{
  "train_examples": 39062,
  "time_shift_ms": 50,
  "targets": ["voice"],
  "num_classes": 4,
  "norm": "layernorm",
  "norm_position": "pre",
  "expert_mlp_ratio": 2,
  "mixing": "cutmix",
  "adamw_lr_other_params": 0.001,
  "batch_size": 128,
  "epochs": 49.5,
  "lr_schedule": "wsd",
  "decay_fraction": 0.2,
  "final_lr_fraction": 0
}
Rows from expert 1 of block 9, named by matrix and row number. Rows with one number belong to one neuron. Each number is 128 + 32 x the weight over its row's rms, rounded and kept within 0 to 255. All counts start at 0. Numbers have three digits each. After the name is the row's rms in percent of the matrix's.
# up: expert up (model.blocks.9.mlp.up, 4x512x256), inputs 0-127
# down: expert down (model.blocks.9.mlp.down, 4x256x512, transposed), outputs 0-127
up.385 068:132138175112139123066096125120103161125152115109130122080176124121162107111128156057111148118140132109152184101125110127141146166106112095111135104106110165147170096205154074142143090122169125152123157135073150084145161160122073193152215124128175099154115160164161112067092170148118108062130097154112128105153128160097222114163153178178134123158132123104124148136068117123085111173155
down.385 067:068174129172078089219141100168095127161127103171120132161154162120149083114148180167119101150154146115124141158142089087093108151080184082199175146143131090103183121108110122089121101111148125138074149091176144163125079120151091132147101188074104111078130122131145092198147092117126155169115172130128169109119108072101124180101152052096148158065112060094117125124068115160144190117151
up.386 093:179136141115081076135123140149134089109127156080126107106122144180069076113178102074147152123134124123122113128156148069152072114120148116159175131166173116148150085128129063161050162120134192089105103156059125111067121134144131141083123162144155132157115160127157137116075114169109164153162115100144126102046121155141091106175113121132146088154187113063103136110174080164140151223122
down.386 095:113078064143147118150140142145207122093139092148080154144151154103101197170094102121118095136092174175131131126157057171133095159100150143130040066086131180123121128155129121105167104073126094164123154131151098198115120147139163161125048153120123131040088094127166160131140129066129109137143147163089122114154155174104150094107094160127114173153089149101186105139092153106128138048155
up.387 099:137064099180134070111182157102105134171203094082123188143116111144140117121103106127089169202111111133089143149158131099084137129128132167039201103154079111114130133172134148108082160084087123185092112135136123141149178145127131097154112120150068130137134122128163179148091153134160111142094049108067083111166166111152074097131097076096128118146080117219112153156141168081141160101121
down.387 105:169157189065154143112144085151160138082147212150123121078095129122176120102167132122131209082163078119123173072105096185127177096140126111151132106109177148183114135101159113135161121171098120090078111143122121130152117136126092132112115133147145159125104113129066087081162111143139174116125172115097122119150129094162115153131123145128138137091198148106116067068170057090096122159136
up.388 104:121139124121146129119077066139096193138155108109113136130105085156123094151153097136167098190143148141137121115154119194050168151134106068097144086129098104122135094126115197119160129153121079112143118083083111089128214096110145171136163136120174101125109120179109132117108059117150126105107126104194064137152102135102164125087194061113126146163161143142091167167114080141132143104145
down.388 101:086099106141187106172149153221161082115060150069120115143152156160064163123165100090118120070142114098135155174153139080181142131075150062133117141086112204107165154068143128131148075084153152158138115193147089142130133152094091110121116110121143130175196112131107114121114126147116116133140117082099141171113156113107093132153046083127133101152112128155130116116130114077123094168102
up.389 119:107145171119161153152118048168134143147125126154083111084074120068176048111107099058152136124186179157162153131101084122133178135113121107111127074133106089088117093106076156105140138139123189144133138138086091131129162100069133087126145161130155157170187147196107134117131107131130147132176135127101120210076092187102114157077104150175123177123149103105102082121155161193143129123112
down.389 113:110105089151073073100120180112123159153105103098136123115202158138181172197152141136153147143104072155154095123174168124140136142100108159114186167127124145161143146159154176117093094132084156140142116142146149208157186128171156163151167155146099130129173099036176140113102127071111083185090143122134102145184160053175170143135114096120076090132123126127130130103103146067097146086108
up.390 111:111125139086158169129072098122109123113109142094136099126213116141134103165142176180075145096142120173129167104189183189077106142131154093112141099138036121129121137144127096131115140090135188085104113094026138106133134146140076124104127101166109152106108093116151093107108203105092145069147099062101070186135128088105158183104132145138199121162155105071137136088133086108117114077112
down.390 104:128116066161125137174147138093150143112110124132120222149145167115138137118134131060091123139095133039107158161118085130099098165080161146135147166123111163135104096180098214141100135135121138122154141166143089156117132166106171165135180134131148136121117169193080211108126128113170110144132122092198173088095115100133076152154130179098102132164114158148137090128118132144094154159079
up.391 086:205064097167168092106165128112123120121163128105176100080114158193135120147137104101097117102117096104160158142130131134082115100122069135160099146119132117121159099156118095136118173091130181137198160072149163130155098103104059142160136142118165126182123108129194112121144154110134073101157116129133132156163131172141196146094136103126132150162150141118072131167151136035116188116075
down.391 091:047153127079155183134061174198196127098155099111084124197112132114120133145132124126127099149127173091100145116145103120150151168130187115066109128139116080117166115073084148132183104154131108149095086164141104064131155159213153071103128152098143141098106137137196139139133144130167176119145139088124096109147134088145083146160073154148083124124133101152106112134118144112109086123140
up.392 100:105144075162159050147161192133169104092105198155090141114100107104127101147057118144165123148100109061172182157083131079137141198113157165111092131145138129105101142167148093137160157139174121127127190161123128120128128152196112097148117124113198089134095114116093152173130135098096132146123088119132125102092157080172100186142045149161134098130134095164082149066117112138128150140164
down.392 093:112083152187168149133110109091165139151144102129142144087127106171138121118146109085127160148143171167132179149099084152114109087142121098107123142119136109133114074120123144075163148150135107142093134172124156177094152126082165134129123179065121193194069129129152144077090164078197061164123152116122099151098105176141135123094167110106115143120140186119154125172140154145061081103065
up.393 083:113194118186156121158137088170191115112128133078060143076122131150117111132171170141157197121120189167129066074158081125124124170134138109067134109104072143113154157122128155102137103073147185155181122143133106174154072110104133133099196101091148146192150110142171085146112136097116098094121170108118088122177133127094121120095106177142046086158082076133080174133132136144113116120121
down.393 077:148102130069162135115147135117135120108150105165104101149165147118123100024047106134123108151123082122138138128138184168098160102155085180133100127137173142113117126157118129136153103139053111169071154123177107106136120155131068122172142098114135140137037146130152125190178157149153152156127103109097090153129147153074099154187180106102150152183141205129159131080130192069122114123098
up.394 099:123159091166151148180080130144101098066127082137101080140138084066159143145136125161086135148172129185133140147183122188103111202171113106216120110091154145134151145112113127125077124063121111117133181128228098099130125114074095238138107139125114108130120130150124161112112110139083115065198088130118158127132106109138154109161163145143156086141160164145130163129180078126042148136175
down.394 092:075101103154101110124192095129098156200148149150104187115087087130113143137151118105153112156156108123151077155132109128147122101147115097212086163155102153156121152122143083159143096162125171115182069142042148146121085124168104092130127129107141131142109124152150141119106177173140151110113118170119143062130102172111097089115062129135121149107135098143174150154106095133140106134087
up.395 095:096152105100170171048118169104096168121115174081089090137074132104185076136160128154130113150106105109203137142157162088122109124111119116136163121124088150036140112150134166172130147143155194128109167097115130153154112121118129134107081175204093093121131142133149084176137064150106149085131105093115158112148159142194113117104133086164119152124069201213104135142100097109191096139158
down.395 105:138125146174123144128129164071080148153169111170121162143121147163119143214106180044102085120147081123103130119083105122170151089124115135156118173103120188199149158064138094151157139104145081085133116192125160136114149139132113154124126146105095086108111108121087120111091124120191198113140133166106143138135139102118098119138151148145143150141092113138127151168111106114114147095129
up.396 097:163154120123114051174162099122159112113118137106039126111199125188144206134152124133122119132119172174075114113113106175130127187116117134120079139087132156135131202165133136116079188152126118122095080128108181051142145064120099121175114128080139091104097174145106188151132126097157089106103182136118090057068150116129160162071138166111135147122160134124151119098128159142099126129104
down.396 095:098168100104144195132092162184120173070142140117142122143141137105154050116153215116091169157157125119119110127144124128103118126136141154153135179128152077141107071129156124150186152138185130127108134170112126121134178093128155144137114044115105067127079151142125117132075148093102137103128115081090172206160134083140134077206127109156150098081097121157143162141084151107173149141148
up.397 118:136094180140139117182203109100092170167028122151148104109146112095079081138125149146184085185165144137072099163120091147095153124089105099185185164124126115148129142160082168153214131146122146090117112133123122151149209070113150159125147164108097164160115128096106144083089124137137113138129159080123110117118094105113121103177109087066171134133185110106127159146117104118154148086094
down.397 107:113100103112134147073156105108127084158120093116120151100154137139151117152186085151150142115148167127104095131135114111108163118156146158091080128157060173160176159151129106123081096141104111134118137113115057115121092120102059104162137165150120146069097070086122104124110162120138114107178136196162147113147168149101064171175134183151150064103158182191136119184098097144127131164165
up.398 112:112120184101104128122174150158136149109125135051152049171189110161179137175079143149099180125097093105118141134173132135187116138197084109152167101157137100118101173174136144146169183085186171118142130106118100086128070116160065143144100116158171104100134121117105134137145169086080171131162139178071136123157128076087127127087108122097197135087112083148130125156177127161157102205102
down.398 106:193143160122116127124106086106151109147122152161127184129110163099118092102141118152114130132123091162157098126121121102117112109068152090133059181092144119159170121082180079066053103199065134124141113133090167096202148171126106100062110165139103156186106127086136097090129141150143109103160134099125141159090094126132146126188169123169119153128123152139155108089091116072128118072094
up.399 125:111124164108133179117105149097137159095140206145157130097215211117174156108158155129101131099141135149129112093150105144119034172078083122050095156115093143105179160182129169126106129108137123151127123142109171138134145108121096143134166082195168120122130108095177118123192171130097144104125135141135088130126145092128134172128123125123116137124129108023148142108148158132130111128130
down.399 110:142172054142108049120096070152118091097126109128102126142118105112103171205131120144112153114134120069102122171104133125092157123117177202196135142159118168080093073112144157160148117199104114127122134115142122100106150139116107128092156174166152129118112133169097111148113120075203104123159156095142151196119101132093124144144194156131157116114076151187111072173078127131138131080138
up.400 097:113081116145108108161061103140171189151096202113082074132153110138125096134139119110101106126059103090147168218090112143139122116147124133084100165158115105156129139125162131157162149148122149100142126081101122111147105116205102073089166155113174201143172206116104182138050140088109088087094135176136149135105099126075106146197117104117127088169121131119153123131081148095127103110106
down.400 101:111164114071136108123156150199190104112151109132127124098153064093108196186120162148169141188149107148145149096189156167122134170105089133154103044032124106136143148125118121099089113051122122147124121165084136128081138104136125123151144156119116122098063130105133117135146145071116151184130144089121142197128153113142161163093139118107155136071158132132137120176109154126160136132097
up.401 116:079163086098126134052112143132139122134082151130124136150157137101117170136122136135083089147176142091040065138108143168112142157124178153189129113099109169115183134130120169157112132142095100177159190110127157131124083163129107088149101128154133076110048072093102097146106163158138130117067139076134173182150097120128110122155164105123136110150153099143136169142182142119099090114127
down.401 121:139106118140131147134228119079077150118119093118112143116081083151122140139159133121152102080131082096213101129175093120169114099140099127109153149088148106155123130175098131086130148104100127161085089191126148127102103080100158184188166132035133131134166157088139168108113129097151159136145147154107106106121136133145179106154124156133132164125149123182068094151124065066092120161133
up.402 080:134060116132113141123093120127089118179046123089175165113143162139115125148101148099148153160140158059159096159081121130145106055132157221125128094114123104128188113166114114174179144140134212160096123085165081134172136107171089143154139123163133070146118127058113120136128074105141101123092106181120132135111106106121099128143151076123107122186172084182109116152176110092142138157120
down.402 079:124153071151100085143178116176107106118197116109119116123117111084109143169145084168126119069106165119083121067170147182087159135191024165140124209125119120141101176122161104084094136135108165110115184125125158130148108105188104105098164129126117116179107099113136070067156122104126111082120117096165130109157132154112136138156062148143180080113115101104081103112103123188111107118146
up.403 085:159098243158145107174143169151120170112121137177117169103140152150097101144147148079096140146101104112090108153169125135111108142118079037107108138113121159167124180164166115160140161173116121125197135143077125177161153176129122095116157100122117091142148130138138158104148128155103091118132128119120117058145097141166091115118132098125124127079173129136067094126124137156206131138099
down.403 093:088126162136122136155090158144077098120102138083159123113131133118111087129156125153069075151113130130164119112087080135166186121160139096111140147112093161107146114037130103149126084092069139112119093171064144150178119086121101123127138111146145139141127120115128140168129137125132198107148164203140169157151129136123148132087098167125129166198064192077170156141217099183154122086131
up.404 092:172135136100107107145135053133114120122141089111064145140104162108166095113168135196152098090128129121147203117105158123127140122094133109093163170163129165066165129104145121118043128141159142153121093121137097145143161133105093148108178169124128101073074139144051108092213137135130184128094144112098174108106169185142146152141107150153153125120100139097090119145104110135181142165053
down.404 095:130142120121119145123146134128153120135103122144087066107125174142142157118073132068115150192099083150174115151111125129139170147167168152177163102169151116193103130169081158089139150136159103126093151171127198120134061124144162100128105107144098144176164127144134147102070093083154117107195147110118119138145107133047154102135100110114116123172126160172124134076148171160062159125136
up.405 099:152149152093162180115125145104126093116102161103128139082115103079104114087057060147133163133126215132167082159152084111154182081097140109093103165106154174130147136129125123167164064136179133046158133144176181125158137115066097062086161146133121147119079141108107175166100145115130202131122105137154177141129109125129119137073156137138076124147078154104114168142123173064110195119083
down.405 099:117170092108114124148124152110180095167120111169078146084119131149142166144104191153137114129144081140124105128131130120102046154179128097147183116165091123132106130164154131118156155164057156215157148120109094102130088126154096161134048090107173096121117139137153119074143148184096166133124076118167127113175121089114149156144106120136126126094142096099095129079138126164107058159138
up.406 080:102183154114123124073144122127146164135060093160127129092128149157181140082181148133165135123175210100112065190038163114089126132104135131134169083136148124056184108157154147087129109166136102122150122126126146230091096191132102128093095093079112124152113117175106150117116138148116139079150106135150101122166099105145078152117142141136088181100138084076162158138068138149140082104197
down.406 076:185131098071149076147155167155109105153132095065134117167110136132144092100114065103079122105112094205113194135149097106186109102154100054153078180170121118135074125104125151163128086090082130133146119192153119124191121107091151090151162157141147111113125161113123056152108150143100118094143161158105119158094135086111123099141173122096166120150145153142098125107220132097128146167114
up.407 080:155139101144114123108190113092106156129175104167066058182134125112109111127130151078152159118101131098121203135105200139078070151151132141054101123070155162135169057104104151091060116125127074171124143113136167167095163171133139158108129135159108089130189124188106126080030081137126136126149118117152164106109051172168125090074134151133118116174190075140140105129051131143155127142100
down.407 081:139147086114217132083132121141125115123083137168160164144107104118113092142102172092161127127114148125104110146137113165140177089132132081179133125159105135117146086191175155128182122126071151121128158064101114098086119137126131156137112134116199129068151131125134162168163175133090156167115124205064181126098148140134170107147111177129179081128092077086103180055175082121120156139097
up.408 077:077161091126114148128212122177156099147136178109130113144115132095107114163119108145093132110131143186111150147166126119140092134122128186132109142133097142150182111126175142126172116144125107129133093099172151086159110183129086150172116070096130183127124146133115111141093094099041171153171158119093121198105091080156139164100068102156136125192177103195115170141150092120148102158126
down.408 085:099129061121139120117154117158086171162218071105164153127144081185110155065103119130119091161173108101107069107183128118135175074098122116087091119132102168105162168126208116077081130154110119139185105133138105157141154110131175167113106162155102134152129118132134089136162115161189097111147116078168143106072117115108097132184125144089141111113102111110168090216154179156141162117064
up.409 124:180139144141175080091158163111103139152119116116139129122114165091113129111105086132121160077137103118116218122123108151189092164058098101158092139140165115171125141136116115102103136138113107075171168094204140167101067129122159138182071183176118152112145091140113129163084124137146115085081081118109066084132137156176107100117124097145092126157216105066136094111171158118129109130155
down.409 121:098092166148105111127110101134193110092128100113124168097140108120149110156176147159100111140109116099081139175076209108163087108123122163138140072173149194070134171113113130143134102126124155077052142166082090066136152112099086085138099088075164140108124181103065138118219138125102134091160190186131116154031090096125116166130145145109085116064058156066099175153097104160174168144140
up.410 079:117164129152094143170118148126124177092177198039214165146139115134145149149164147156133144106056083135093144153082073171107139119124119107166143092166101128092142136125125100139125071187108058123119154093110122076121142077079208142155143100053158133135131132144161117137107127115134119133101125117163155127145130128217112119110163136103158198116111105168131133141161121139095115055125
down.410 086:139102186178161144099140151090194118119083142210144170095081105110141139125064053131160146133118124125186143159158124092125122116137200137175120142050094183186144093125125093169132121125112166154183085168143129157079080095079136161122111121139134137162121132106064088121095131102177157153149050138108098183139165164098114148136127095141146091121107142094210175079162114143072112130154
up.411 077:168089188111160112136183086147081160116143097157166149128140123088100062125089144072168139120137143130126132113074079166092099141071145111164099160201097072103128090130152155097104140109119135023099129119098127113095152101174186097145116157147044101118145129095155164138109141106110136145085133111170122153124215119130080111143184186121126121092095138115120124176111103139130151152098
down.411 085:096156114124125139099108167144140082120081104110113122097124180127105183044139167118095160156149125100173140079155136140107136136153083090135146117124160160081141100123164151189184090124154131125142095165159142146141071120062122166106102159102166141140147115162120100146109111089089147091139104121094159169166121131124080140128132091172123140202146122157142157090091020125148119104145
up.412 112:061093157129107123155102077078150134123132134122170110146186122135168106158118171103176150126140101120160095182131120141110084149104085116084100138133103112133120167124176098137202127111132105141133134158108148088137063178171125123135129056129103157112118081144126198136186151135109089083092162069125087096091141127104170145054143139141119155144130102129153167150131140121143184133081
down.412 113:156138110150197107128106129169130096145181132130161164160095129133123145089157071159070129110131143108154161124136111144189170130100154178153109128118145158110167087134133136130080146147114150061113097116169174139170167085152149151112083093045187091126174169134094089093082189187140135183151124096140073106136115124136106122129164137110116101165114089128096088093117161158148110119152
up.413 110:112137135121138168120134125142070141167101082108155127087164100087114115096136129132095130133177086116077034143090089177101150196105125104078117174113120125156135181103162130089095196136089100113133131155069060140123134101147159118200066119168159083126144132111095107046098172128152185148112169090159145108122110192183095103166102059159158172129118143173135113183138129142083081123146
down.413 086:127122104115089085151148101106163089069185136119082116080132095148096143137091119118053144072102170200182143148143163124127135051114111159117186090160130156095158111166154131165198042157115172106081107117132136143124120158159093127080152173078116130142147070145138164168164151171134092118166127199160124150147100116111209133072142138143131107145112055121104102165058082098097107165133
up.414 071:141165091121149115136139128154068149127117131186172097128120188160137090158109152084114137126116146168123123119135137154078143165093129155101135165082134155173149159165121135094105100138124057090075106112140101117174136156103117099207137095085162059135098156166138130109075148153104051113158105121046089143092142113165100142161134127098156156143132064157172135177149160135017070117134
down.414 081:099097179110099114089098118112171130137177077044146097141067104054163143214094125151083105103111106063127146133169057168129116149158132114161152118130069107102155113113147141111192148134172190148142158087107100113145127125166163175113114093096127128091108137147100131135161180124138117117137146121175155109154117146111133091151142104145172079164148167115137130116119117110162165111090
up.415 073:171120111125118154059121156172154169123120172101135115073143086168098073149090085125165151178162107102156160103157127135083158124120088157099169155156103089106136074098140104128183125151116125113138179209078128141119037143154200145145104117094089123105124129111127141160096224138150204122120147117217143148168208069077111207122107120139150163149133145075099100134131090146142188083166
down.415 082:118105146139099138130125161174118152156135121155118087087161086115180096101136144147118086093156145155097120130130120093168076157116139128116090099125129118125186134099169119164143141167195086182105113098116144094113122071113146114158114112159144170114112148137110066104166145136109116082149155107098108143128106120111040070138173094155166193139146084115131153167096158160097144161105
up.416 123:116167072124138139096133167116151136138053148122096119110098123162169126129115118094122060127132188130092085164152135092129092121100155125148137137134146095106149112116136137146140186064144160149155138163143123170105169120144177166134095140081111137126128133059131122152065160164153088037087090073072120138114123140069150107120150157076137112060229135158089098167079161129107132160162
down.416 109:130066130123113095122166079114140141110164146096097098129158094127193080150192154104137118079141075112184155101180137122173150171168079170132115174131144167125136215115120116129112112169097116144108100155121185150113156089119099118132161077163125133165115193113087063142092052110121096170116121142164110071160118124115100084168126136144145148122168123135111119091174173122146087140183
up.417 127:132121164096179135092209116163077085110070108112144123158088134145117115121184191125108124185165117128110104131115085137122125131096188091203165121110153171132130166172108118128153140131135094176144129195127148141123144115120115098110135134159095148131121081150090125164114113120124141072166102129147117137093034132125142136133150144142163146145099157107178178229118095122117133093106
down.417 113:140083106118099111116133148086129174135075113105089109123125134142154137097134110122087143128115125110116140129098166085109116089097141115083075143160118146171112147134145101154136108127159195131141128102105125054094128144135081146130096118083129142168084130099162178122094197068107135128089137063090093148144125123085149129153165116116119076155225134115132152116198144155166130117136
up.418 107:055127123146098072182088101130091112171182125143091188139158152041131113118162107161138158128190095116128131096147175117143106200144122104121104136189085162133121119108098139089137173154116167128090120131096175082146120128195197101139076098137145103138080145115078113130118109127157182154162091144107109097165117099170110087103161134122093192151126118131148035138144187156041158067106
down.418 110:155139150104162160125139125118142179123054137103115128104078165166226171155082139146113181121094148125141196136080128157137172068141108121140128125146196064123150158092151099153181156143156120125150110154122091153118206125104113187099121134151086164110168096124098150153154120122115106112126112101129166175090135119043163141120092090131169090101180101091149165113160113117147131146150
up.419 098:087167148165145164127093049119169177127107113102194103078105070105110143119135131095162158115083166121129152181140123111105092196153136093112095107125072103128134165098136161086118138118133133146069137104133123128126135163173173114131100164140180188157120087189116096139135094136168112164165113129083184158127092103174140132172136128186139235141097129132150099102120122164150146059108
down.419 103:146126116150124125146173154155106099105100163122078097132101138122140054082090129103117147149166118119102116093117145174145160083136054186085143121138096141100144163164107135181214160100123170116182118114097121139113167118098094189123119108145136177098141148074076114143122192155091134093132150157104120131107092120106071109128213149110105074180120111142066153200107117092141161133169
up.420 085:137098122121129177183171094122127146114185130104187103103100112113184073189122161126127125081090178116168109140055177127141145087109127167206120107113193121120139097170085150098129139122115138074077134150097128104111113136175094146197114104149110129146151114125108115141122106130098088146148106121117090129089144158147170095112133124111133099155101129081104092162070161113090092195135
down.420 093:107108109158120084132086086158142139112100085104121197107146118120158136142162097109088123154184116135135150085100108136149123153176123061058117131138118122119133168109159098184101100156087161166106105073126120140180149111122076144144120122108107115069138121117113123161155165062160187076132080115098168100129072142135117156113115112185150117125109155175125182099152112078160138057061
up.421 114:065164069121083152168193142110119163150124061136099150120131121163098091131110183172113179154152154126145079143200152110064139201074088115107194119155126147135103187176212150142139081120124130080143159164132115136129096126102096107163119125134143120157039081104138186176095148139113104123128108111131158112108145182155164119093147111085139158148045160138169127103150116091133101161098
down.421 109:175096196101166103123088160139137097080068163129153082151191117081169139170077097144117088134072090133159171102103128129158146118080100136156156135168110122097187120101130095167113141119183228140074116155120119101133045129095146152088139060153113147134126161201130144129159128170120164089125087125126147133150095175087067159173095112168107179141161112134130112127172135124124126113132
up.422 092:091136151119088128159109155160072176165101130074153137089137124149127084132128092094095171134142110155167110131129123086085091111169171152107170184129126156133109095132146116108142118128175090134086162141117174162148198142084115087104160148159084135064120088116084149094111153112113139073097117121180177115140167147084095155087099115139145109133190153129120115137086159135141087093159
down.422 097:189160168087168107164106095023105078110175080141127172128123087109114138094097186130099118096129087163092098123125103158147178161114095053102128119118157058089134087063192097169122117120120124163049117129140117151117122106121105170147105151077136095130180111138098159180144104118151165158131166130111102126136146136152146095133196119136178188161106159174133162109151089132109163155114
up.423 091:157138086061103135164170122089194126121145149122123120106108125131145075112087095127078176154105104104158119043111130142120141159151118137148150097156111085167201087130130135135110141151139168126157138128150079143170144190177194177140113093089090133044114134106167098137097142113142178083102117095123175133121156161161129081178117114146120088151102122144138116164043147133188172160134
down.423 101:144063113187136157124121146169072111127108133104113116164173086097078080084164163171196151080077145145121151132142104170157161123143125101118129134109115126162156116094147125122109155118078121095006119123150096130124151079066114122142112124085138083105156113159091128157147114161127140168162155144057060166130055113072087201075117139102135131079142145128110136135158106121113104128154
up.424 093:144071086149095140090102116104152176154151174093177132110127085127108074118125148088116125151167150118105138137163118172134130118139163117156110128143144150159155065149182103118098107126130089162127103109073145113130086187138102127138194130067079107095075139192139151169105198092164170121121116138109158162163107120115133156106136117088108144142201110211087104150144208206133081172100
down.424 097:146087192137130130134120097144119097099211157183168137129138111162069145146131097177107071106122130112125142089138084092143114186144077142148181160127075139140093144105106096125170130124113108112112159101137130203122142079090122113134137113157143180093175111129110123141180091126109174141171115036171103111121142097098126092131140126153107133080167095168134152087094116103124171144145
up.425 106:141131198119195114119024154124109199105150139120101062158125151144156124104099180110182180142160210088146185138149170156031127079124122108123116125110085131142100152145159112123088134154148131147157097094097119159158112131150122110093101093087137095102154126115144122114162159178185091139098170107135155131068082140171110117116133120108168131121171119165130185127072128137123132137110
down.425 111:076124088111134207135149153154189090135104113137201129151206158125157113097172136172096182116128083107131153170170090130173110170121124114097188116090134164094162110127095159045114119114201176098142146139107112117157189090054136127092183125141165129143078158111053141130109111017076127133130130119131134175175150123127114133085079151158115082176067132094115135099183198104155155113151
up.426 090:149186174140151123088196096165105178091133133153179116184127140145094143104168057168181154165072176171171154132140160130186169133072081110163147090160093137080087130119110094116142129132155209146138138114096163145145160139118113115085162090159158164076105114132097171115123132140169140107171119135114143104071133173142125168134121172162211124127111104139078118149139100131094108180166
down.426 098:128160135168122156148065110084170101118115150094121163170137088165167126105114123129083145040109122133134105109114170140096053123176106126123094131157094124177142139116074169114092141046091131126112128143103102166128126100146157130162076178126093086192152115096088077110144141093078138162110158107105122092120138153149137115113127116141155135151172127151189131108145170170119130070095
up.427 084:113120156129093152115072132123170113022103097134095167143186092122161096079098090075113124156127128135145160167102185169179134123147079069146146111101122170131190060123183124140117126118132134226094139155102088178180123171139113142132129127153090110174132188148134097110174144066093143076153196174121138111145106103125129088121084143136139097102178069117131113134129175136117142200141
down.427 083:106095123114162120156163103109113062189118134077175062094129165159123145154177132164173071105108146125163146163123086117119111156113141165175147119116063123096145111140092115121168166158115111111152175119145129142180070075142154148082114102088192156113191096150133112070094173153157116165090092108125134155134149117081187127099146143141095139106087151140123157157130158098130170129103
up.428 094:199143141163159130158210122127158028198138132127097154108100098094132190125195195135106160118157093114070138125127165115116100175104145181107140172135100127106073157142191103118126094149105129104126141087132097129073111091098129144101114145131117156109118118180126165137124076141108112126068123093146102149149120079184118136145090133169166175180146116136158128164125116107136188084118
down.428 094:071134100028126136134120225198111162095123129118116133154175113149143118136072131109154077127095101143095144138101151159100166104134168125178131094104137085178174159143116113135137134121156167135153118086129108162182124117087179134085133151151134090125164157117117120176140166145167112086079115159110144119085134146076124103096152152099150100141112128111109190056137107107123165164135
up.429 091:110123040135081113121135142118130141184157104163173132147135128088167086091163152110163093100149121141159064108133100150132075128153138151103142108104188101151218086125132168058105163134155164123136137150119135148174122129121132078126091133117084156139223191152117117052137165171140091115165123140086121172110128113121169142133137123133107107093170126097101134129124104097103124152090
down.429 094:158104146085111132127117154093131140105132135069138109120087099107073134130105118142105127105141162098129132153118070105104149080158196099146137153130070137128038084128126104150208125098104090146067110138073143161098173148096166191125101166117180171174075131097203149185137138105107169092195112124156158161122139120139126084138120151146130151170104105095151133096172111131146151124110
up.430 098:182088094144079106074130096163114186121118154105082077116191098172098121162168113100115115162086163139118121136182124092212122136116120094134143171141096081161169132177114126073168115121102143098076149131100156136174108097152140090153152097143118123064073058130108120082159153089085117115112123140190129114149184102101117128152183121104106089121138153094174142141146143074144168145155
down.430 094:167146204110152084112107136135156105102103076157200144146143139161132158154104127138139133122184081081082182147134088135126126119153103185152130070090124120185122094090124148114084113125116113153135101101132092153135124132093113152135134150115172149139154166083117121113172128133200116126110100085140087154087111129130134082111119126140086147083099168160140082094098098112121132120090
up.431 096:200123122170130099137131116122115083096153104088102142127107130147115039155108134116090114190173150127109107116128148144139143144122098063108089169128140165078140091124060145123161155147135096119095179079160124147154107128148142218121214097112152086079088108132134151108099126151103141080117159114163155132080147149142117113137126150120088169096125075133187111136138118143098114187071
down.431 102:114133109149113139178131154151168165177119165164116100146148106140081179125116190106150116108035165139125129189143082149132143110170123106153171097143151088190151094179138071096162196088111194131094114118123142166138130153168203085093099138144121119131137119159145088152103096084192111178107079177128136116151130079122098154063164118099097133159151186191115141177087099088151138106145
up.432 109:147216089156146131108180124161131113111182129113112119140129172094168150094099197164173166149130134210131182104125130123160139134103100138076136150102130132152163127142189139163128145079101112115132107127102070168123138093141103149083136160162132143143129117089087153126199160166086119167164100150128162116164237148195144111107120120163119091069138108121122162075103112125146147145147
down.432 109:149099104100125115102133153109079185110097091122134127165107118179105114111173149082124152106137082105096141071108113159096158170154096127155099119150117101098138067081088123193148095213140136041132121097167146109146093116122174136094114116085086133177112118100152110119051115060127151100117102116093104127175060127123105133138116119124095168166150175122160150106077137116109113123102
up.433 121:132125194125110175093145090125076193130112143130123122117105162158165172082190125048120175146080087101147104121114160125146075101100099171141147147143106202122175142148169129150208124129120146049136168091101116111167162109123090094115115166082166102128084106126089143122129153120136097094066098136179105142111128150145107054163129172121173118197109109142149113110137185097124134125096
down.433 118:169168071142130096140097143130178081090099122128155180145186101123131117108126182174166123156175111130113071157190022141168116144120085107139121125152121104092069156072187126096097107136116101147142127107140164113085134190110136119131192143109168122089121170091170114123135108112106116141119142130106105117122150137115097208133151100131136140147108192128114118133099079177144151125148
up.434 111:152123105090133076106119059130107060167144106099095121128084117144124098126094122133137156059168165131149100149136116100095053111079137095138178150109135152074180117115085131128153149132071113117154182169082077163107099133178096085181171160130144077119119131089162124180130185134086183141083123179083135160138068167140122171140200107165131093154142098102170127107115143117110135132156
down.434 114:169049160149173141148121143136146192182104126107100117152152128144211132097135164070127135154142133096123161129104110134148124155130128149089135068134127102132105118120105123127203130158160172079149082141155185139096143079183153174095141082130105120156158104111167118092118109086133039147153133102130106141136164161073076155118125122121134161100122181167062144060089156109085113149109
up.435 101:138084133080160129128052124085122084061126107121097093091073201131165145213085117141092168122164118135121117142104085116131098162107104172093194098088067195111137116122129108139074150120136117094089163137153131126134102166151069110105106135106114110087092165125085134140070123155155126102150094135154105174091178107146041150180140104199139111129137083125122128071149094142126082130150
down.435 107:136101124163108096124158113145149191144125108127118154085242089121141141117133139066066103163128115118139159151168164157139112129106185142138119162135128149143101130148105114086104102144140130068150155100132093114091162087110150148168097108157127154101135126148138164082119094088145166219141147128071098147166082084153127139115101146130077143100096159187124122163108138139084152154085
up.436 098:065172110123081151126125111142142116159135135061113132094170175119106155156115120152147119206116116112072152162158144081167121126078156201141094127184109178095110140097128119134099127126116131159106100207136176107158140122115132091116155113136087077166094183122170118058044115146083148067163107129123110137125146208180125167115125136166138144122139118085145121136149090150146150115122
down.436 099:136140092120121149162091121112097122105122076142164158112154123185111141145114116160109107085108096132157121149099078165135132154147155088141141126085115107135073097140145175156140200117154130125128102096142154090140091193133123135118114120106093150137129106091212110150181168140137095123081113164117172124139172187092094054145145107139158146139118159108139148113081155120137126177118